config.yaml
image_size: 24
color_jitter: 0.2
num_classes: 300
norm: "layernorm"
width: 256
loss: "cross_entropy"
optimizer: "soap"
beta2: 0.99
shampoo_beta: 0.99
eps: 1e-08
one_sided: false
max_grad_norm: 1.0
epochs: 3.6
weight_decay: 0.1
adamw_weight_decay_other_params: 0.05
Rows from block 2 of a small image classifier, named by matrix and row number. Rows with one number belong to one neuron. Each number is 500 + 50 x the weight over its row's rms, rounded and kept within 0 to 999. All counts start at 0. Numbers have three digits each.
After each neuron's rows are labels from the 100 images, of 14976, where the neuron reaches its largest size: "strongest on" is what is common among them; "patch colour" is the nearest of a few named colours to the mean colour under the peak. Only what is clearly more common there than usual is listed. The data: coloured fractals of 300 iterated function systems on busy backdrops. In brackets: how many of the 100, against the usual share in percent.
# u: gMLP up (value half) (model.blocks.2.mixer.u.weight, 512x256), inputs 86-171
# v: gMLP up (gate half) (model.blocks.2.mixer.v.weight, 512x256), inputs 86-171
# out: gMLP down (model.blocks.2.mixer.out.weight, 256x512, transposed), outputs 86-171

u.352:516495513545474473613508440450460475495482419535556510447576491454491579535469568409569490543493471563576620456472494531521536476474506474495491483540416491441437525446492540504605487369445471552509568585494471451550507519538489503521483548486519427496523474
v.352:474523517522491479465617541478561592515598485596441408465555470498480505542443552467481488443481538498431620427472478461527560580511524551425427554507524413563395457426499453504379545477593524433483480502526539494525552574523502539417514604548495478491506450
out.352:527453533502552477427527581476598477517534495513441542555430487500496474548484486474473586560517517443536416527493453471477585471566515448470402524477491451561601465496511519446463532464511552506436426433549525420460441460498424525498586437438502520517495461
strongest on: black (35 vs 8.5)
patch colour: grey (54 vs 25.5)

u.0:458385517383481545507562540506489516547454493565505537486493481625481470374481482506523388514469491574642545465423450560460482573511480426531478490608534565512459572463530517504523512557522586550442514441548419406545530470499478598504470413493460463512501495
v.0:581535448461557494410498573443489559566424530607512423530527484445561490528424558563535531599554616519530520411516496509567473558435477470589543509416404603447554436416470466497463478516490553443523458456618569488516499561514496536542468445492459501472441616
out.0:527506506542510447580467448491522508433554513432496550539498559522461590615514463532473519499489558404474496532478536509523620481519551523507455454433525515495495445471556516538482523616471465426569550664434473509528448523534542496577492586502445550476503463
strongest on: grey (52 vs 8.5)
patch colour: brown (75 vs 24.7)

u.63:512521503408498471492392537518603532528484564544593497482536546498477488474426572493455578495476528446460474418537481510502494555514510521404557464558465450402505447437511517457402528543544494514509618447398583497469478535483514500589447501514470449567533455
v.63:531506519452459478458419518489513535488528549450464553581496517503450449436602511459525524437553471451513437572477510545476455408442516606478458524494409472438509542413428522482554480485429558529430490367498457500565531467519578404609442475443556482519417502
out.63:442496596502516510490470346364439508413545474570412511514465455490492496534586487495494482522595541464541552509551491505543508530540490453454497557463562525461484467498453507510515557425519387435498425473605421526521462532499608498557407493559509491516466472
strongest on: pink (39 vs 8.3)
patch colour: brown (68 vs 24.7)

u.270:465513557449460428500488559325535553546492468446436490445486483492591521527606519500466456539521498519371457472464463459522452447532430555443568467443562447491508459438524454495468561461448603582559559402510493446488527571486475482571497561575472475478515604
v.270:540411562474547491512471613538517573583555561494587502615476540478423473430591487518499457446518411532456507558482457483508463570508526501524439507489441539521531425528564466528562400518543519463416557570504489499545459481472554606494457538491564493588483598
out.270:543530508496601592458491535507542484481528598524490433581418583429407574482441446452516505474574485500518533543484514515489471471476527385519483532440502547514479504470508420483536495535451463438580548572521554525594497488529577563484527429574514482397445486
strongest on: pink (31 vs 8.3)
patch colour: brown (69 vs 24.7)

u.309:498445576476537542527522483546536512453535516458491491537497508570464470458485442536548594470452563386459487530528501511460474574459438503515498466474503474479580525477371446345530520379498526465509479551484461441521528486576574560428526390454516549555421524
v.309:386537501512560571514537459520546493587427383513512409514501455539511488489479540589422533630551503447393483420552426505444511420466440524572519516462483536582486517551441438399537514441518491539464505445525461555493551521479562469480470509460507528463484584
out.309:590495377497376450576516446489477466492503482518488446580474478439603530483460537508471536449541450533419503434503458494591554483550495538456468545419457532425485476562515382467469566555439540503544505513565494539471506553459501453447506533599432505513573468
strongest on: grey (93 vs 8.5)
patch colour: brown (73 vs 24.7)

u.360:494457455527483541479510531528469513505439500522560405510442484598478518499458495520513523453533501504489533422580425548468504538523561428452456522429525569547518496463532530557506577574491473490502518579525432533467494541438424645432400502495472472515503456
v.360:467445464496552532450576553484468554554508484470518527428421498485574505494428523588544499504389539542537465535585432471557485553440431512486569549523524570517444486425431590462500432421507554475459505447399454416510470491465528542433452516545559407558480433
out.360:465404467451552463549526414541543457493439477453436663577508535467480432502513445473514484566502539461564528484521615473577522530507508528492532613598492514548445445457457553517549508518441483523477478541533558464542504543540473487495540537555580438486555510
strongest on: dense (41 vs 7.5); orange (30 vs 8.4); colour: pink (29 vs 8.3)
patch colour: black (59 vs 13.6)

u.55:467602542533460483512484563509563487598473589576528466492447364529570582476421502527521533540543492515417508504485425503553580502544488499478455386574586564410546509506592530513480521521520583432528462533500591539494487515507424473498453540499496457503475495
v.55:445474507508448484512574430526464557411500519492553467483466437447550582501479517492477482509552516497532559447551559452451517450493477515526555587526498476495455498528429501551466627600405478526458420538598414493485480498478524520460504477420472502535584471
out.55:514379587516571552553515466513432506510465435489502499487515493392445456535559541450453513450402584500531500518455526503478451511496562439471495563467442441571561474502414485563460476476464454518470511375451426514536551600592561534527531541460372502471564515
strongest on: pink (40 vs 8.3); grey (38 vs 8.5)
patch colour: black (43 vs 13.6)

u.54:491537514515427550520539514484466580548566464558498512568449463506506394568523491556541535529520531390498459470494507582427441492469515488552430393463428505466535515522485514479464533554529488488535426492492530507523418471523619455477461444457413458522579608
v.54:542536491380564530482464529457485486558588484517436482527356474518595487550485487611498470535438563453444515513626487465534492445561501515477619441475469553467373538381490425591464490542479544466480529477562475621479478445551482490537500524481501535464476522
out.54:535536423548527551474415440523511520461520555561505442543443491481492591487555570518483504501503522471586541514416395478509515428554479437631506539508514496508504461456546418427467434496544441544556501533498428473488499598495457490443513558428452509548585407
strongest on: dense (50 vs 7.5); pink (25 vs 8.3)
patch colour: black (39 vs 13.6)

u.382:495511483473448476464513509502568519518454486454593465518496414438464527554567549417470497430586466412494465468521519567527487555554482503495426524559494573495518546563564479494538469410478508435442548510485371525364461505489451438464484457476542497586489495
v.382:480464568483469475531460482604508498620475533481554545487491501407549482532400494552420423459485473524422430495449599435487512377479500428468522444489532517500525487511572498519497512522552430591491510551513600495478507485535545499383462585519468534462511502
out.382:530535520603588547542539548419431538431574549543368513548492566579499570538437500537482446481478515509508517497428554530496520457446453530589569423523454505534544503487421520497548522565524534629434486479465546488543532463456492569521448447528532573441538464
strongest on: black (67 vs 8.5); dense (30 vs 7.5)
patch colour: brown (57 vs 24.7)

u.447:451398544587546528540457471540495452490579486519568443611491578472407496504572517499528449475492469501463552497462498585466544494536507610448414448521465614498525527532526547516559453522533487508459545551583491531368472579499485547519520515518450500516538496
v.447:503443462507483539512587531593503482546539502512409500468463485458526493531434449487538574471422516429544495511608559503445572512514524431473516447524445512613600552503526533474490533567610591529516493520437528451495500506564533524533491543451493507535531568
out.447:527578457446617502497509516458495595511509437508354554511529456590525556590428436591491497539356451523519440522493526438435474409442511456518458537539552423575439448537536528486402525561499409426530576522461564458522527488577503488449460485467501514468545450
strongest on: black (94 vs 8.5)
patch colour: grey (54 vs 25.5)

u.492:521524515510590455487541414533473496447418469528437555576584504518537494380534541460573529608456549536520437560505456410485531467599504522539468389560506409541480481472526563461483553464500489478589482525488456503519487555500464458489511610500446552488477613
v.492:484534489630519601501498448475452416464467461419517486506531441511502558532450515547481491536528441490475500506544451466474509499529504465463561472515565422480391329513448484510493448437410545454470487453517481522496558408440416425534499430506584519511471514
out.492:462489498445536560523382484583501543467523539452481514516408434509475501503413487493473538539487468574471512463488641482557494490560513555487397439468426452572502532496513614499577521583485538592480462570512486388408468414452498554500447582551466530494482533
strongest on: grey (83 vs 8.5)
patch colour: brown (61 vs 24.7)

u.122:439531526532558550502540508507461544542510513555496434469538506485404472533602550523432502529468509492566470477533645453503505579481443483497493461486516542437527597538440465530598526531657490560540496575602447481471470427527489523512485460504549443477508404
v.122:535511471532548398488505574482510496474453514351504514510450559414512454498503468474522576472427511512497514440522529491561594539424466586442506526461502479556510466542521461497473425600490522462492547529525500476486469484529522561480507552542471445456504498
out.122:523443581458446485484528460480562505498492537546426463605523484557504588575503510494450579528540418516448403521477440543500513487519533457429507476474530511518538480553519498408444596453488486519532456467497518477460489511445485476463500518569482492617453551
strongest on: dense (34 vs 7.5); teal (31 vs 8.3)
patch colour: grey (58 vs 25.5)

u.259:495533536475421482468496528499532472486586577432445426447614506520551502415490424586411377489501462461506483528508580505531480436565508545514493531499495498584428470407537480561501523496443526463431525553565497486580512611435529520519418458435453507438528548
v.259:523457500472560521605399485506536475624412505565571517416461436575448518548524591525576434453444500517486595476493442504493444456512483468505460466464552479466420465572465495412493503482509426520544525432490480481526537454538536459522586480561481577542430449
out.259:539568463493605523529543485510530553527489464544561473485528527448486483595513551408497557523512517479485494496482537514480463587518467522549463451437489532387585481497505473531585463465530448557525493421564472471454473531527500481557483598566616473577559526
strongest on: pink (60 vs 8.3)
patch colour: brown (75 vs 24.7)

u.101:487558482412520544501527501579423425461478459516449473428470483490530410459522533490536521484584448490395525498466451430567400470513419435477502501642464517450535431447536532575408390381559512452527521417462393435423505479474489477548531414520361500538578451
v.101:473384535565467438491466419483374515449481476526442517533516486565482477467439564504405498464487504467480515484464464569466631486461540479457499583480503428551534496451528486431501548508552401527530572576503529573568531538456514469550515621543366591498485413
out.101:544397445535550474420527487467567508461521484536546485531513555405454536462575359568449439464521510554453519467505435500467529585501485502484502440456520484536531531472500545509462589568516534484466445523500558524440482451525538446559464560499483475486349547
strongest on: black (30 vs 8.5)
patch colour: grey (62 vs 25.5)

u.99:531430482397539400495487561473544503546521523537424525520444534546502408468524481454498550567493575398501475499494503528505506514563525451429506439477536557533596530527504484558571516457542570504570584452497473412534484605467456509484403457529448579506551411
v.99:478499566429451433530458523487470493492532500604446445604487449509473471449543480467426492535494512505486464549463530459467425511464529399449428550539506554492522488468570510441461485498556529367634451457393517441572441554563538471551409517446471552442500495
out.99:541508564609469623433486507523487505449386504496540515486589476559591491546522562409577496458474486538558442490500404455495564472543493547405461502500516555505434506577523465465433561451515497467586528551461466552562519524558462586443600453529466519460576565
strongest on: pink (58 vs 8.3)
patch colour: brown (65 vs 24.7)

u.166:532436426460459488565458476542492508427478443463453463480522484532465486490533565603456523477600500486449474504426479473511468507597503502598570432423485538413583359512569391525572509557507472450524415404573436582461571555486521577479443473486482450505564506
v.166:566501517514551469525512483549482444579495494506546552448497404511395525578551550457535527494463367578582535558446470438539561614511523569513467405517551523465493371533473445501517486476463529407510446530459443507458493523503478514520522566521492460510499483
out.166:495527576391561558418582508572539435607501562502568551563462437453460517434514520536611468496464460463482485474476427541458446603523525473506437550553523423471494576458374586506365398429490481538474559533401598465510501431465489471478605476558396480639457443
strongest on: dense (55 vs 7.5); purple (30 vs 8.2)
patch colour: grey (56 vs 25.5)

u.503:543552464524454539536567460488566439522533539572502491452486504521552424479469449534487463431500431450472502564519388547597477414533481531542617516518556487415545540513512514486512477477576564424475514506446567510491582337534557476520517498517534509486614472
v.503:485458596559465437536499513493463511562515491505528543591578458453462491561432498563545526404467412537450565616580474423503551447474487579514495547542560563445453545513460492519552478538484479470474523489466473434431519555477533631531501479587404548534478491
out.503:491448560508557499461507566509433465445480521536495520547482452524452572477522489445498533484382537468534514507550429478465515527485532479420528505472522495488474387533507481562411508462561510591548455481475449465501483668422527517464540478513421511478443505
strongest on: dense (56 vs 7.5)
patch colour: grey (56 vs 25.5)

u.202:565527491594561490527509460474496531518459429528454555433454614512483538475560563511468484482517479413441446496472447507430494469433454494497477507546497462468577467512418526421481457508540537499484603596499578516459468598559383470511491451519534559471561569
v.202:390540458525451479512555532427577403517413442528564537531560557455443482499536583555474549525530546542532459521419506472532611545418496550534527571449580576433476510527501404518473476570540476486552499548625497637457507555558560434548498498474421500596537444
out.202:496561508438413450479541506555454539449546494592496526521556390417464519499538426472490512498486522465519460505584473500529561559521578573462506465508528541552510608496533491517408531455499531517626460527488465536499506527548524490465499581475491533431472540
strongest on: dense (36 vs 7.5); red (26 vs 8.3)
patch colour: grey (71 vs 25.5)